python train.py --translate=0.06 --mlp_ratio=4 --moe="top_k" --num_labels=47 --muon_scale="original" --lr_schedule="cosine"
Rows from block 6 of a small multi-label image tagger, named by matrix and row number. Rows with one number belong to one neuron. Each number is 128 + 32 x the weight over its row's rms, rounded and kept within 0 to 255. All counts start at 0.
Before each neuron's rows are labels from the 100 images, of 14848, where the neuron reaches its highest value: "top examples" is what is common among them. Only what is clearly more common there than usual is listed. The data: short English words printed on busy colour backdrops.
# fc1: MLP up (model.blocks.6.mlp.fc1.weight, 768x192), inputs 0-63
# fc2: MLP down (model.blocks.6.mlp.fc2.weight, 192x768, transposed), outputs 0-63

top examples: sans-serif; the letter a; italic; the letter r
fc1.652 [118 147 141 198 127  98 145  99 115 203 141 127 138 112 113 113 155 140 134 148 160 114  75 152 164 107 117 127 136 142 116 153 125 145 112 127 140 130 108  99 142 103 151  78 123 175 126 118 124 134 120 171 161 124 113 106 147 118 154 132  75 133 120 124]
fc2.652 [136 121  95 233 139 154 127 107 173 115 125 126 151 121 174  82  90  96 119 124 142 142 118 124  95 144  98 143 149 128  98  74 121 163 166 147 114 106  94 114 110 123 183  90 111  91 124 177 162 194  82 153 110 102 127 122 146 117 145 163 111 127 170 152]

top examples: the letter a; the letter r
fc1.549 [167 132 115 142 137 105 196 106  70 198 111  92 151 122  95  78 108 121 169 112  94 124 135  92 100 128 166 104 155 117 103 116 166  61 191  98 123 129  74 179 130  95 163 178 143 118 119 152 115  97 165 130 121 103 109 126 115 157 146  66 137 126 140 153]
fc2.549 [126 106 104 153 149 175 166  78 157 112 187 129 151 131 178 129 139 124 132 130 104 115 140  62 128 153 145  69 165 112  90 174  93 188 178 188 106 111 143  86  86 145  88  91 118 112 161 127 127 130 130  78 181  75  99 154 140 149 148 152 230 107 132 128]

top examples: the letter a
fc1.10 [127 151 113 167 120 147 122  96 141  75  78 124 149 214 168 148  77 126 143 134  82  57 128  96 118  90  73 152  97 134  74 116 130 145  91 148 168 164  77  94 186 114 134 110 150 160 128  70 173 111 102 119 132  86  86 179 123 102  64 172 134 131 119 184]
fc2.10 [174 105 144 101 159 123  64 113 110 175 130 105 129 137 100 157 132 132 143 169 163 132  99 135  62 137 117 123 154 167 110  98 146 125 162 105 175  67 168 151  89 144 153 136 109 121 148 152 136 142 116 117 101 133 128 152 137 106  94 123 136  83 185 150]

top examples: small letters; the letter r; the letter m
fc1.530 [105 129  68 147 141 121 119 134 138 129 177 131 153  92 154 167 151 157 146 131 116  57 121 110 131 109  65 111 160 102  92 110 129 123 148  93 152 141 109 124 196 133 194 173 150 133 138 167 113 142 176 122 135  59  37  52 147 137 222 154 113 108 124 155]
fc2.530 [151 123  97 110 171 129 134  81 152 152  83 131 153 137 113 130 154 144 165  77 155  86 115 178 149 118 128 166 137  96 105 124 103 109 134 181 133 137 141 128  56  98 128  76 109 152 133 116 140 123 139 135  83 149 111  53 162 147 183 175 147 154 152 150]

top examples: the letter r; small letters; monospaced
fc1.295 [153 129 138 172 114 141 107 167 105 117 118  94 140 134 119  79 127 150 121 160 124  67 147  80 119 140  93 136 180 106 165 125 146 165  49 103 132 138  94 111 164 168 176  97 133  99 120 101 111 122 137 105 163 107 126  80 123 121 182 101 158 189 172 117]
fc2.295 [121 117  88 155 191 104 192  98 101 199 129 130  99  88  85  98 146 146 119 136 124  96  71 172 148 127  80 148 179  74 171 135  87 133 135 162 132 108 175 135  80 196  85 127  90 131  94 105 105 119 102 122 100  77 142  54 130 169 171 129 116  96 102 117]

top examples: serif; first letter capital; the letter r
fc1.379 [147 157 115 126 121 174 166 158  75 198  79 115 166  97 148 113 128 133  49 112 139 103 162 119 166 205 112 160 119  97 129  97 176 122 120 132  84 121 117 109 145 112 115 109  85 159 131 123 141 129  99 124 101 134 121  95 108 100  89 115 216 189 125 148]
fc2.379 [119 162  95 134 112 123  99 198 110 167 129 145 120 117 101  56 120 122 143 178 152  79 127 122 121  99 173  48 187  59  95 141 167 157 145 150 189 160 121 150  69 158 173 114 161 150  99 128  70 113 145 101  56 148 126 113 191 111 132  46 158 193 128 131]

top examples: grey ink
fc1.340 [125 156 102 110 177 194 130 150 139 127  96 129 121 128 184 146  67 139 164 137 108 129  80 220 113 157  99 157  99 108  87 158 111 158 106 118 201 117  65 160 147 160  91 116 153  94 149 157 100 137 115 173 107  71 104  89  94 123 122 128 136 165 113 185]
fc2.340 [123 152 104  89 129 188  87 124 146 174 184 153 232  71 134 176 123 164 142 140 110  21 144 136 117 149 145  94  92  91 141 160 128 120 124  99 102 161  93 134 111  83 125 146  98 136 124 102 194 147 144 158 154 104 161 136 148  87 142  79 126  94 106 175]

top examples: the letter e
fc1.207 [107 135 121  99  67 109 173 161 195 125 119  90 154 121 205 160 114 141 133 131 159 100  81 103 115 125 123 110 136 177  98 144 150 142 109 141 125 130  59 188 141 185 183  77 171 166 156 119 162 107 147 147 118 188 146 156 137 126 113 101 139 161 150  99]
fc2.207 [134  67 135  48 135 114 136 101 148 215 111  93 149 149  85 123 123  87 101 131 110 116 152  63 135 128 135 118 132 113 125 156 137 124 133 178  77 110 146 172 160 169 140 145  91  98 130 152 155 159 171 154 108 150 107 143 138 121 135 156 133 124  88  69]

top examples: sans-serif; first letter capital; the letter d; the letter c
fc1.449 [138 146 162 188 188 110  96 154 124 112 104  72 108  58 197 112  52 125 118 120 135  65  72 145 112 130 136 140 139 173 152 197  62  67  99 146  43 174 142 115 125 137 138 114 155 135 141 127  97 140 131 147  99 158 151 116 140  80 104 109 128 141 194 156]
fc2.449 [201 142 175 106 121 109 110 186 147 154 113 137  58  80 108 149 132  89  58 117 144 147  68 187 170 205  96 119 160 132  77  74  87 123 137 131 153 144 134 145 173 101 164 103 110 135 186 113  97  79 114 121 113 106 188  68 157 193 117 140 123 110 150 136]

top examples: the letter d
fc1.428 [159 153 154 124  93 123 123 141 140 128 165 132  94 140 109 146 160 202 105 148 118 168 125 131  95 130 151 186 145 175 127 106 117 128 116 116 110  54 107  93 127 140 149  98 108 109  89 113 195 115 139 149 102  99 136 146 139 131 153 147 158 141  89 124]
fc2.428 [ 78 126 199 203 208  93 151 134 107 178 120 137 122 137 166 151  93  88 129  77 149 126 141 127 141 113 111 169 101 125 140 135 212  90 104 136 150  87 100  77 102  68 130 169 132 139 143  95 204 147 153  93 183 132 168  99 155  56 159 134 149 133 147 111]

top examples: grey ink
fc1.296 [138 214 111 118 216 115 101 113 111 125 107 172 124 148 174 142  75 141 170 121 120  73 158 142  81 209  88 101  88 103 124 105 115 179 140 164 169 102 151 122  75  87 143 108 107 141  76 142 105 145 189 185 153  87 155 121 112 131  92 114 114 136 102 141]
fc2.296 [146 117 114 119  96 129 138  39 133 116 133 151 188  58 176 143 156 149 158 144 132 137 128 163  94 104  97 108 113  69 134 102 100 152 125 109 173 151 147  93 111  91 103 103 110 104 177 152 172 125 152 128 128 122 179 161 138  70 133 118 121 166 175 120]

top examples: teal ink
fc1.67 [ 87 141  85  85  86 141 140 123 131 152 101 130 108 116  99 112 142 119 111 120 146 137 135 117  58  87 116 176 152  99 104 137 156 143 172 119  98  87 146 129 115 120 176 215 125 138 174 174 149 128 134 129 125 135 162 138 141  73 100  78 108 142  90 109]
fc2.67 [109 180  91 108 121  71 139 136  70 115 142 120  96 152 172  73 158 121  92  86  84 155 156 117  96 109  69 179 106 144 131  68 134 117 161 124 121 104 106 148 142  98 100  94 120  99 153 162 131 164 129  88 144 144 122 136 145 149 196 119 117  81  67  86]

top examples: teal ink
fc1.666 [129 104  97  56 107 128 166 150 116 131 125  92 141  88  93 122 137 106 130  83 137 129 120 146  65 122 173 128 165 124 100 111 121 137 136  82 145  98 163 106 140 141 135 161 177 117 127 159 131 123 117 154 167 125 141 151 169  89 120  94 129 108 165 168]
fc2.666 [ 75 160  84  65 146  73 134 134 109  74 135 145 145 154  99 105 161 207 143  98 134 165 191 135 127 141  76 165 130 132 156 110 129 127 123 129  88 109 108 149 128 110  84 107 110 115 160 152 116  96 161  85 151 164 126 143 175 113 205 156 126  52  82  89]

top examples: the letter e; the letter m
fc1.145 [135 136 121  97 109 141 160 149 155 142 142 143  64 124  93 182  74 125 124 111 155 143  67 126 105 110 148 195 157 173 174 139 136  87 132 115  83  89 131 150 118  93 226 129 114 191 114 184 116  60 127 117 110 127 125 161  89 137 163 147 134 106 148 121]
fc2.145 [103 181  57 142 118 138 131  87 120 145 192 107 122 125  93  92 130 129 131 135  86  76 112  70 122  94 151 129 109 123 154  61 189  91 171 137  68  85 145 124  87 137 122 143 100  94 104 110 125 111 127 119 140 115 127 173 188 206 138 145 130 112 102 124]

top examples: teal ink
fc1.628 [109 121 142 117 136 143 121 162 123 139  89  95 141 139 118  76 172 101 117 114  94 177 147 115 111 141 133 147 126 125 133 151 148 166 140 112 173  88  85  90 110 117 121 157 124 104  93 190 138 151 160 197 155 161  97 150 123  62 155 107 112 100  80 172]
fc2.628 [111 148 108  70 126 118 133 122 107 105  97 170 116 121 190  81 110 136  96  85  89 152 173  80 128 136  97 113 112 141 123 121 126 154 139 118 115 105  69 118 159  95 104 129 134 120 145 130 155 137 119 118 144 195  98 160 176 194 209 110 151  70 136  85]

top examples: small letters; serif; the letter s; the letter h
fc1.272 [130 137  94  95 122 106 151 139 145  93 147 134 113 142  94 122 122 140 171 186 167 153 165 151  71 108 132 165  90 120 122 120  51 128 115 121 110 154  90 116 146  63  91 122  95 123 138  93  90 137 160 165 133 148 162 195 143 147 166 137 112 161 129  92]
fc2.272 [146  90 149 125 128  58  49 132 118 151 154 146 109  94 140 157  87  86 195 143  88  90  63 124 138 126 164  85 115  94 155 147 186 122 160 201  76  66 134 124 125 144 130 151 152  48  77 171 149 158 176 122 120 174 148 125 151  82 150 142 127  93 111 131]

top examples: capitals; the letter w
fc1.735 [153 171 130 126  71 123 130 156 103 156 149 129  49 157 160  97  87  91 143 125 113 152 113 133 121 154 159 134 190  80 156  76 113 142 140  86 144  74 158  60 126  44 133 185  89 118 137 107 122 134 146 158 146 180 104 116  78 160 126 127 116 104 125 117]
fc2.735 [ 90 181 149 145 123 114 132 172 156 103 175 178 135 159 103 119 188 101 166  92 121 150 122 145 115 120 158 168  81 147  77 135  26 119 158  81 108 101  82 126  60 130 166  91 112 202 104 228 113 146  55 135 186 153 110 145 165 165 101 147 146 112 154 109]

top examples: capitals; serif
fc1.521 [154  91 152 141 174 163 166 213 131 107 141 141 108  76 129  66 186  67 156 110 153 121 154  83 103  96 150 113 128  69 108  74 154  88 140 108  59 129 111 163 183 166  91 104 133 124 126  97  87 115 119 136 137 103 174 117  84 148 127 153 125 180 133 153]
fc2.521 [117 113  82  68 160 169 196 174 138  98 102 165  58 170 139 118 104 160 124 139 106 103 190 158 128  91 127 127 128  91 118 162 185 156 158 150 138 178 142  86  91  57 108 111 111  89 116 114  94 162 183 104 106 134 113 122 166 143  56 161 159 154  86 156]

top examples: serif; the letter g
fc1.575 [141 133 110 115 135 125 158 162 139 116 107 162 100 155 139 211 137 101 120 170 119 122 144 134 174 176 152 122 116 116  93  96 138 139 160 109 173 174 132 170 148 162 142 203 107 149 121 107  85 164  89  70  86  77  49 118 150  84  77 139 176 152 115 131]
fc2.575 [106 136 134 106 144 133 131 112 142 120 171 129 100 142 124 173 118 153 184 100 111 100 155  89  97 169 119 149 141  79  47 112 131 162  84 126 128 108 140 109 123 152  94 104  89 180 138 146  71 131 177 136 175  90 119 108 175 143  92  72 116 117 204 123]

top examples: teal ink; bold
fc1.305 [156 128 151  75  96 118 165 123 105 125 165 107 127 108 112 109 105 134 137 145 103 157 131 152  72 113  55 116 137 120  99 121 170 151 105 147 121  67 125 142 100 142 157 170 147 142 170 140 135 126 186 138 134 109 128 114 141  53 171  98 149 130 131 130]
fc2.305 [116 197 134  66 106  84 134 168 102  89  97  77 107 171 157 111 129 129 125 112  79 166 185 123 117 150  98 124 155 161 163 108 113 136 131 134 138 120 123 112 112 119 112 162 114 129 113 138 126 157 136 115 165 160  56 137 123 167 170 115 110  46 103  76]

top examples: monospaced
fc1.413 [182 118 140 123 166 138  99 146  95 114 135 104 116  81 154  86 219 126 121 116 139  96 127  99 155 106 106 109 108 194 128 191 112 139 183 196 163 162 139 108 151 141 145  93  87 125 114  94 115 145 104 131  88 166 169 164 136 104  55 103 125 108 137 128]
fc2.413 [109 160 107  98  76  95  81 142 169 105 137 117  71  74 142 150 154 155 178 102 102 144 119 152 114 198 130 138 113  66 177  99 221 154 171 145 158 130 162 128 171 101 111 131 109 130 161 126 105 125 121 177 143 132 117  94 131  50  92  67 112 145 154 131]

top examples: teal ink
fc1.759 [160 116 146  53  91 117 147 118 112 166 125  99 137 140 159 173  82 102  98 102 127 108 142 173  52 105 106 185 139 122  85 114 169 207 145 100 145  68  86 132 137 120 184 122 117 160 153 112 139 136 133  79 154 114 109 132 130 100  91 116  89 159 204 140]
fc2.759 [ 86 176 109 100 143 124 145 152  35  74 139 111 109 152 128 124 140 160 113 137  97 147 160 124 144 138  75 131 161 152 120  85 116 152 131 133 135 157  99 147 142  76 117 125 119 132  97 209  88 126 144  86 152 138  79  58 121  88 204 148 145  72  82  84]

top examples: sans-serif; white ink; grey ink
fc1.270 [144 191 164 119 212 141 159 126 153 113 127 147 117 151 102 145 141 111 119 121  47  70 119 192  38 119 136 181  93 109 136 107 173 121  39 142 100 159 102 140 119 147 160 161  89 156 111 166  88 153 138 124 116 112 166 118  98 111 133 126 106  76  81 161]
fc2.270 [113 156 137 147  94  99 150 143  99 143 125 151 170 130 174 123 127  97 149 162 160 135  98 116 130 116  99 100 151  93 150  83 148 194 171 104 171 107 137 124 111 120 113  99 144 141 167 136  84  98 124 104 118 115 116 159  93 164 141 166 166 109 179 138]

top examples: the letter e; italic; serif
fc1.756 [171 169 143 156 123 184 147 140 142 136 127 144 108 109  74 161 126 131 108 123 145 169  55 113 116  85 202 172 194 182 145 103 142  79 149 130 106 102  94 115  97 127 215 100  60 196  86 164 116  89 161 133  88 167 103 114  98 133 134 147 166 124 148 121]
fc2.756 [139 112 103 139 178 118 131 127 134 135 165  74 134 102 117 104 130 166 126 101 108 103  99  85  80 134 202  85 139 174 135  75 174 116 175 144  73  94 110  85 111 114 122 132  67 152 130 130 159  59 125 127 174 114  75 133 143 156 110 154 126 126  95 122]

top examples: the letter d; small letters
fc1.468 [132 167  92 143  95 130 145 145 141 119 171 157 168 158 102 173 137 112 143 109  94 108  48 134  87 151  94 101 123 107 116 140 113 146  95 187 120 126 109  76  92 124 162 113 135  60 147 115 144  90  87 132  64 124 158  93 138 112 157 134  76 108  95 134]
fc2.468 [119 105 215 161 158  94  82  99 111 170  98 183 153 114 149 106 122 126 147 124 146 140 144 115 132  83 176 176 111 110 130 103 220 164  92 101 157 126 112 143 170 117 113 116 153 126 165  68 154 112 149  76 133 161 101 104 124  64 108 137 120 155 148 108]

top examples: the letter d; the letter p
fc1.98 [145 136 131 133 174  94  49 165 116 139 162 128 161  89 126 154 105 160 115 138 155  94 169 102 168 117  96 134 145 160 113 178 162 137 126 130 173 148  81 159 176  98 140 142  83 129  97  93 154 150 128 132 172 132 135  67 133 128 131 118 123  67 107 135]
fc2.98 [166 123 160  71 113 152  92 131 142 118  73 131 154  83 215 138 171 114 138  91 158  69 143 182 163 112 115 154 120 126 147 149 138  75 118 180  89 159 137 164  42  93 100 139 165  75 101 162 141 191 117  82 127 128 133 133 131 122 176 113 112 174 111  93]

top examples: the letter b
fc1.642 [136  90 119 125 131 111 162 154 116 101 110 140 112 119 173 177 140 156 186 120 125  94 128 136 140 113  74 103  80 176  39 143 132 152 145 140 121 134 153 146  94  96 202 103 127 169 127 108 120 100 125 117 152  68 139  96 108 127 100 129 146 159  85 136]
fc2.642 [147 164 109 155 102 118 188 114 143 188 130 159 139 158  74 166 162 134  77 141 133 140 138 102 108 101  91 120 118  97  87 145  79 130 178  85 131 183 140 126 101  97 161 164 122  96  92  77 123 180 107 172 123 117 115 164 121 156  76 139 126 149 100 116]

top examples: the letter a; the letter m
fc1.656 [162 148  54 153 112  81 117 108 130 163  92  86 100 124 130 160 101 156 194 128 124  72 102 116 123 106 120 157 107 152  84 109 133 113 147 144  84 132  82 105 191 133  96 100 171 131 112 117 150 120 147 134 117 105 188 127 156  85 133 122 136 150 145 126]
fc2.656 [154  89  90 147 145 131 141 105 146 107 160 148  98 136 133 185  61 141 130 168 150 127 136 103  78 106 124 121 143 112 149  93 144  69 142 131 123 149 130 151  99 153 134 110 143  76  95 160  80 182 105 135 101  57 140 121 121 111 172 124 182 134 136  81]

top examples: capitals; the letter l; the letter c
fc1.138 [ 63  86 141  91 168  94 159 132  71 185 131 137  86 114 103 140 166  83 158 159 142  89  92 139  91 105 190 101 127 113 144  95 150 151 112 101  78 150 126  78 111 186 150 142 121 154 113  54 139  86 177 103 125 150 116 129 166 107 137 142  85 147 101 111]
fc2.138 [103 120 169  84 135  73 110 101 134  89 113 105 161 138 108 142 100 103 120 124 148  75 132 102 134 122 162 135 182 124 181 135 103 117 121 126 176  88 186 148 127 113 122 124 197 212 120 134 107 105 117 114 148 197 166  95 108 131 102  86 149 129 117 107]

top examples: the letter a; the letter b
fc1.607 [121 126 105 126 116 129  86  90 146 149 102 165 125 116 186 125 128 129 108  85 143 128  73 135 139 120 129 116 100 130 176 228 114 116 119 146 113 156 118 103 103 125 130 157  89 148  69 125 108 134 162 134 120 107 149 126 119 111 111 134 133 137 122 102]
fc2.607 [163 103 120 118 152  84 113 111 169 112 155 103  92  98  79  80 141 141 185 189 125 115 116 134 170 149 146 115 138 109 153  93 143 159 139 164 101 123  71 112 123  67 145 130 150 134 198 133 170 112  94 152  51  80 113 140 105 172  91 113 144  87 165 142]

top examples: grey ink
fc1.643 [125 249 122 102 244 133 128  82  80 119 155 133 133 149 133 128 134  97  88 126  83 112 153  66 119 132 163 121 101 124  75  92 131 147 144 109 135 111  95 124 155 158 123 101 145  89 114 156 155  65 167  93 128 165 116 122  99  95  70  99 186 113 151 138]
fc2.643 [122  48 137  61  74 107 108 122 100  78 121 185 218 135 137 127 140 161  86 214 116 130 131 184 100 187  78 113  96 129 145 143  98 150 105  68 189  91 159 168  97 101 133 120  95 153 133 126 130 166  89 102 129 132 176  93 122 176 123 141 132 160 112 131]

top examples: sans-serif; small letters; the letter t; the letter f
fc1.557 [106 105 158 129 127  91 126 146 136 128 118 122 135 107 111 138 109 126 151 100 122 112 118 132 133 126 110 131 153  75 114   4 160  80 135 146 141  81  66 142 148 176 149 123 144 140 132 130  97 201 173 129 128 129 155 146 139 162 115  89 115 145 151 157]
fc2.557 [154  88 138  79  78  85 103  93 151 125 130 177  87 106 114  95 127 190 146 130 178  42 131 168 179 135 106  91 139 109 150 133  96 145 107 175 162  48 100 128  93 142 110  56 140 145 147 196 143 139 100  99 147  81 119 102 144 148 117 109 107 127  66 136]

top examples: the letter e; the letter h
fc1.115 [160  81 147  93 130  95 117 121  38 171 137 133 125 185 120  65 118  92 168 140  93 107 121 101 111  99  64 146 130 113 112 124 179  64 178 134 177 130  98 128 168  95 108  79 189 113 120 155  91 152 132 127 135  94 107  82 200 173 144  97 135 145 126 122]
fc2.115 [160 103 117 135 173 186 135 130  81 123 117 137 164  97  75  81 133  81 111 113  79  92 134 114 105 141 110 138 155 156 140  75 131  98 106 126  82 132 194 150 159 117 112  90 144 101 123 168 158 126 112 157 144 142  73 153 168 152 113  89  84 101  21 166]

top examples: grey ink
fc1.122 [141 255 143  74 221 101 129 123  74 124 144 122 134 129 123 127  93 142 124 138 132 148 118  88  73 158  89 145 100 114 105 113  93 144 151 116 103 140 122 142 130 160 135 107 132 126 169 166 117 149 220 186 115 147 146 124 134  25 147  94 168 136 170 169]
fc2.122 [169 165 138 110  45  86 110 108 119 103  86 154 183 100 204 117 110 155 149 168 131 135 153 137 121 143  72 120 108  80 173  90 150 182  98 115 157  62 117 159  50 140 129 144 111 118 147 156 140 122 109  72 123 140 196 112 131 141 137 188 178 149 143 148]

top examples: teal ink
fc1.644 [100 130 136  98 114 107 138 134 110 130 116  86 147  86 116  67 114 137 126 102 128 133 133 122 110 127 128 149 108 133  90 130 120 142 118 143 147  64 120  96 141 121 165 172  85  95 133 154 169 118 152 147 170 100 109 129 160  78 165 101 128 115 132 121]
fc2.644 [ 89 184 139  81 106  43 111 143 109 122  94 101 118 164 132  78 196 138 102  93 116 147 171 104 121 129  90 173  97 131 171 106 105 144 164 125 162 121  88 116 126 136 121 126 129 127 114 124 104 123  97  92 161 169 124 108 155 186 162 114  83  90 129  67]

top examples: the letter r; the letter t; red ink
fc1.346 [ 93  32 163 112 135 152 114 143 173 155 125 131 113  93  94 151  88 110 145 149 141  69 157 128 114 114  82  92 129 128 140 116 153 171  76 180 117 120 160 100 130 175  64 122 153  26 134 139  97 142 126 125  34 176 135 123 119 127 208 148 133 163 122 114]
fc2.346 [134 128  99 188 137 123 152 152 129 103 115 101 140  97 124 152 133  94  88 161 154 117 152 132 180 156  81 136 191 168  83 169 139 161 123 210 219 185  66  35 126 131 144 130 139  74 107  70 138 161 137  92 102 122 152 108  74  96 109  83 106  84  49 115]

top examples: the letter a; capitals; bold; yellow ink
fc1.446 [149 132 141  97 150  84 133  65 161  99  94 126 127 129 147  88 149 154 141 123  97 163  84 207 118 153 135 190 117 145 177 165 152 168 116 105  90 190  92 141 169 194  91 103 133 134 142 156 167 204 190 178 117 168 133 109 119 108 127  97 133 141 135 159]
fc2.446 [113 121 126 117 105 133 114 166 159 145 120 120 159 110  82 113 190  96  98  28 134  97 161 168 113 132 135 127  96 169 146 155 115 105 200  83 153 114 133 171 126 142 110 126 178 105 150  93 108 152 139 116 122 138 116  98 133 170 123  74  69  98 147 218]

top examples: the letter b
fc1.691 [163 130 186  53 109 105 183 134 128 142 194 144 114 111 136 164 118 145 155 122 141  75 160 113  93  72  98  58  68  66 136  83 148  42 126 121 166 189 161 160 146 104 138 103 138 153  98 111  67 132  98 131 135 131 152 113 177 159  99 192 124 148  73 144]
fc2.691 [116  51 149 110  95 116 143 143 118 129  84 135 147 186 116 151 125 151 134 184 110 143 108 123 130 121 158 112 130  99 133 107  91  88 121 111 179 105 145 223 114  98 118 134 117 176  84 130  69 168 131 154 109  97 134 144 140 141 125  99  21 158 173 156]

top examples: the letter b; serif
fc1.151 [145  88 121 113 168  69 158  65 102 147 145 138  84 105 104  80 167 101 148 124 158 125 125 143  75 140  69 163 147  87 101 115 155  92 195 168 155 164  99 183 171  99 141 136 128 190 169 101 198 141 128 149  83  95 163 131 117 189  95 137  88 102 116 117]
fc2.151 [133  59 142 163 123 117 146 110 141 155 172  89 189 161 132 157 162 100 115 159 120 132 121 119 124  32 109 110 103  63 135 136 148 147 120 131 189 168 137 168 120 191 144 104 111 149 130 128 129 150  67 113 122 104 103 139 157 100 184 103 107 110 124 139]

top examples: grey ink
fc1.264 [133 178 107 154 195 134 111  93 176 118 144 149 132  93 137 102 178 118 174 153  91 126  90 138  85 149 117 113  86 154 102 105  96 148 161  94 128  91  86 156 139 170 110 142 149 107 139 114 148 105 157 117 148 135 139 157  97 140 107 116 176 137 155 186]
fc2.264 [109 141 111 126 107 170 128 132 147 123 125 118 180 105 149 112  89 143 141 140 130 161 157 101  64  90 125 185 111  89 135 105  84 155  88 110 118  88  64 145 169 104 113  89 139 131 168 121 130 122  57 106  80 175 108 112 149 145 154 137 128 119 110 164]

top examples: capitals
fc1.690 [ 77 162 135 133 195 133 150 173 120 106 151 133  74 167 126 150  59 101 170  81 148 146  64 113 113 149 156 143 130 124 134  83 108 164 112 138 187  95 164 173 178  76 118 198 147 171 134 148 180 125 148  98  57 101 144 126 114  76 116  86 149 104 132  99]
fc2.690 [126 154 159 112 135 202 119 113 104  75 135 138 138 153 170 140 127 150 122 128 114 126 106 124 103 139  75 136  74 181 105 128 114 113  90 111 148 147 112 172 111 147 127 171  87 109 104 172  97 118 110 137 174 184 155 117 168 120  65  88 134 138 158 130]

top examples: the letter e; small letters
fc1.731 [137 143 134  94 145 169 145 171  73 123 136 150 144 126 149  93 103 141 132 120 120 137  64 153  87 118 123 147 145 114 111 121 120 109 110  85 123  81 127 101 149 135 150 195  74 121  59  95 175  98 166 139 115 160 166 132 127 125  76  86 112 148 165 112]
fc2.731 [159 102  43  72 131  44 196 202 124 171 102 113 186 122  93 123 112 161  93  77 141 146  75  99 171 137 121 128 131 111 105  97 183 176  99 164 111 130 140 191 126 142 174 142 160 119  96 141 174 175  98 126  98 171 201 180 158  97 103 126 112  97 103 115]

top examples: grey ink
fc1.334 [120 139 113 124 199 249 129  68 158 117 136  91 104 174  57 164  57 161 138 141 117 136 139  96 159 142 113 171  95 134 151 137 171 116 104 123 107  72 116 135 112 169 104 145 173  98 150 160 186 102 166  99 176 171 136 151 126 113 164 115 138 115 113 149]
fc2.334 [ 85  75 125 139 126 189  68 117 128 113 189 128 126 136 113 141 171 169  92 146 144 129 148  97 140 146 136  67 109 144 133 118  62 161 137 193 120 116 149 170 149  95 124 141 114 186  84  77 131 213  88 168  59 107 169 191  74 121 106  78 119 140 105 167]

top examples: monospaced; the letter t
fc1.70 [117 131 127  73 131 153  82 100 163 150 111  91 166 108 117 154 170  55 112 131 142 153  87 125 156  91 133 105 147 111 115 129 113  56 117 111 102  67 145 198 168  89 138 187  91 151 101  85 150 135 121  92 100 122  91 134 146  86 164 135 156 103 135 105]
fc2.70 [130  86 125 144 152  65 206  73  71 153 168 104 121 128 151 148 109 138  61 127 100  77 107 108 131 155 140 177 115 134 165 135 125 117 125 128 146 117  68 117 155 116 129 131 198 135  81 190 163 120 125 164 157  94 125 144 139 118 147 138 161 115  93 112]

top examples: sans-serif; bold; white ink
fc1.299 [129  94  93  92 185 111 139 126 159 146 102 146 106 152 118 126 151 160 123 111  82 143 115 109 179  91  39 148 189 139 157  39 148 167  39 135 125  99 154 100 103 159  81 152 143 191  85 125 129 147 107 108 116  54 100 114 168 138 156 184 112 127 123 135]
fc2.299 [114 123  96 117  90 125 101 160  65 147 189 157 145 170 102 112  85 126 152  69  94 108 126 180 132 128 141 106 219 112 169 164  99 156 204 108 155 134 103  97 181 126 126 159 163 110 130 128 118 136 137 104 151  94 209 171  94 135 179 132  83 139 142 117]

top examples: grey ink
fc1.513 [179 209 109 116 203 154 116 155 143 129 121  90 127 130  81 161 142  69 115 154 158 138 125  57  71 106 140 115  97  94 171 117 177 119 168 155 139 122 141 118 171 131 135 100 107  99  99 113 179 158 157 111 119 145  61 165  70 116 158 122 112 113 178 139]
fc2.513 [ 99 137 140 117 102 117 137 105 163  62 148 129 177 143 164 147 147 162 114 209 130  78 149 134 102  70  66 147 156 105 187 125 106 197  91  78 152 125  82 129 112 138 147 124  52 184 126 164 122 133 117 101 146 152 168 154 136 103 122 146 129 176 136 125]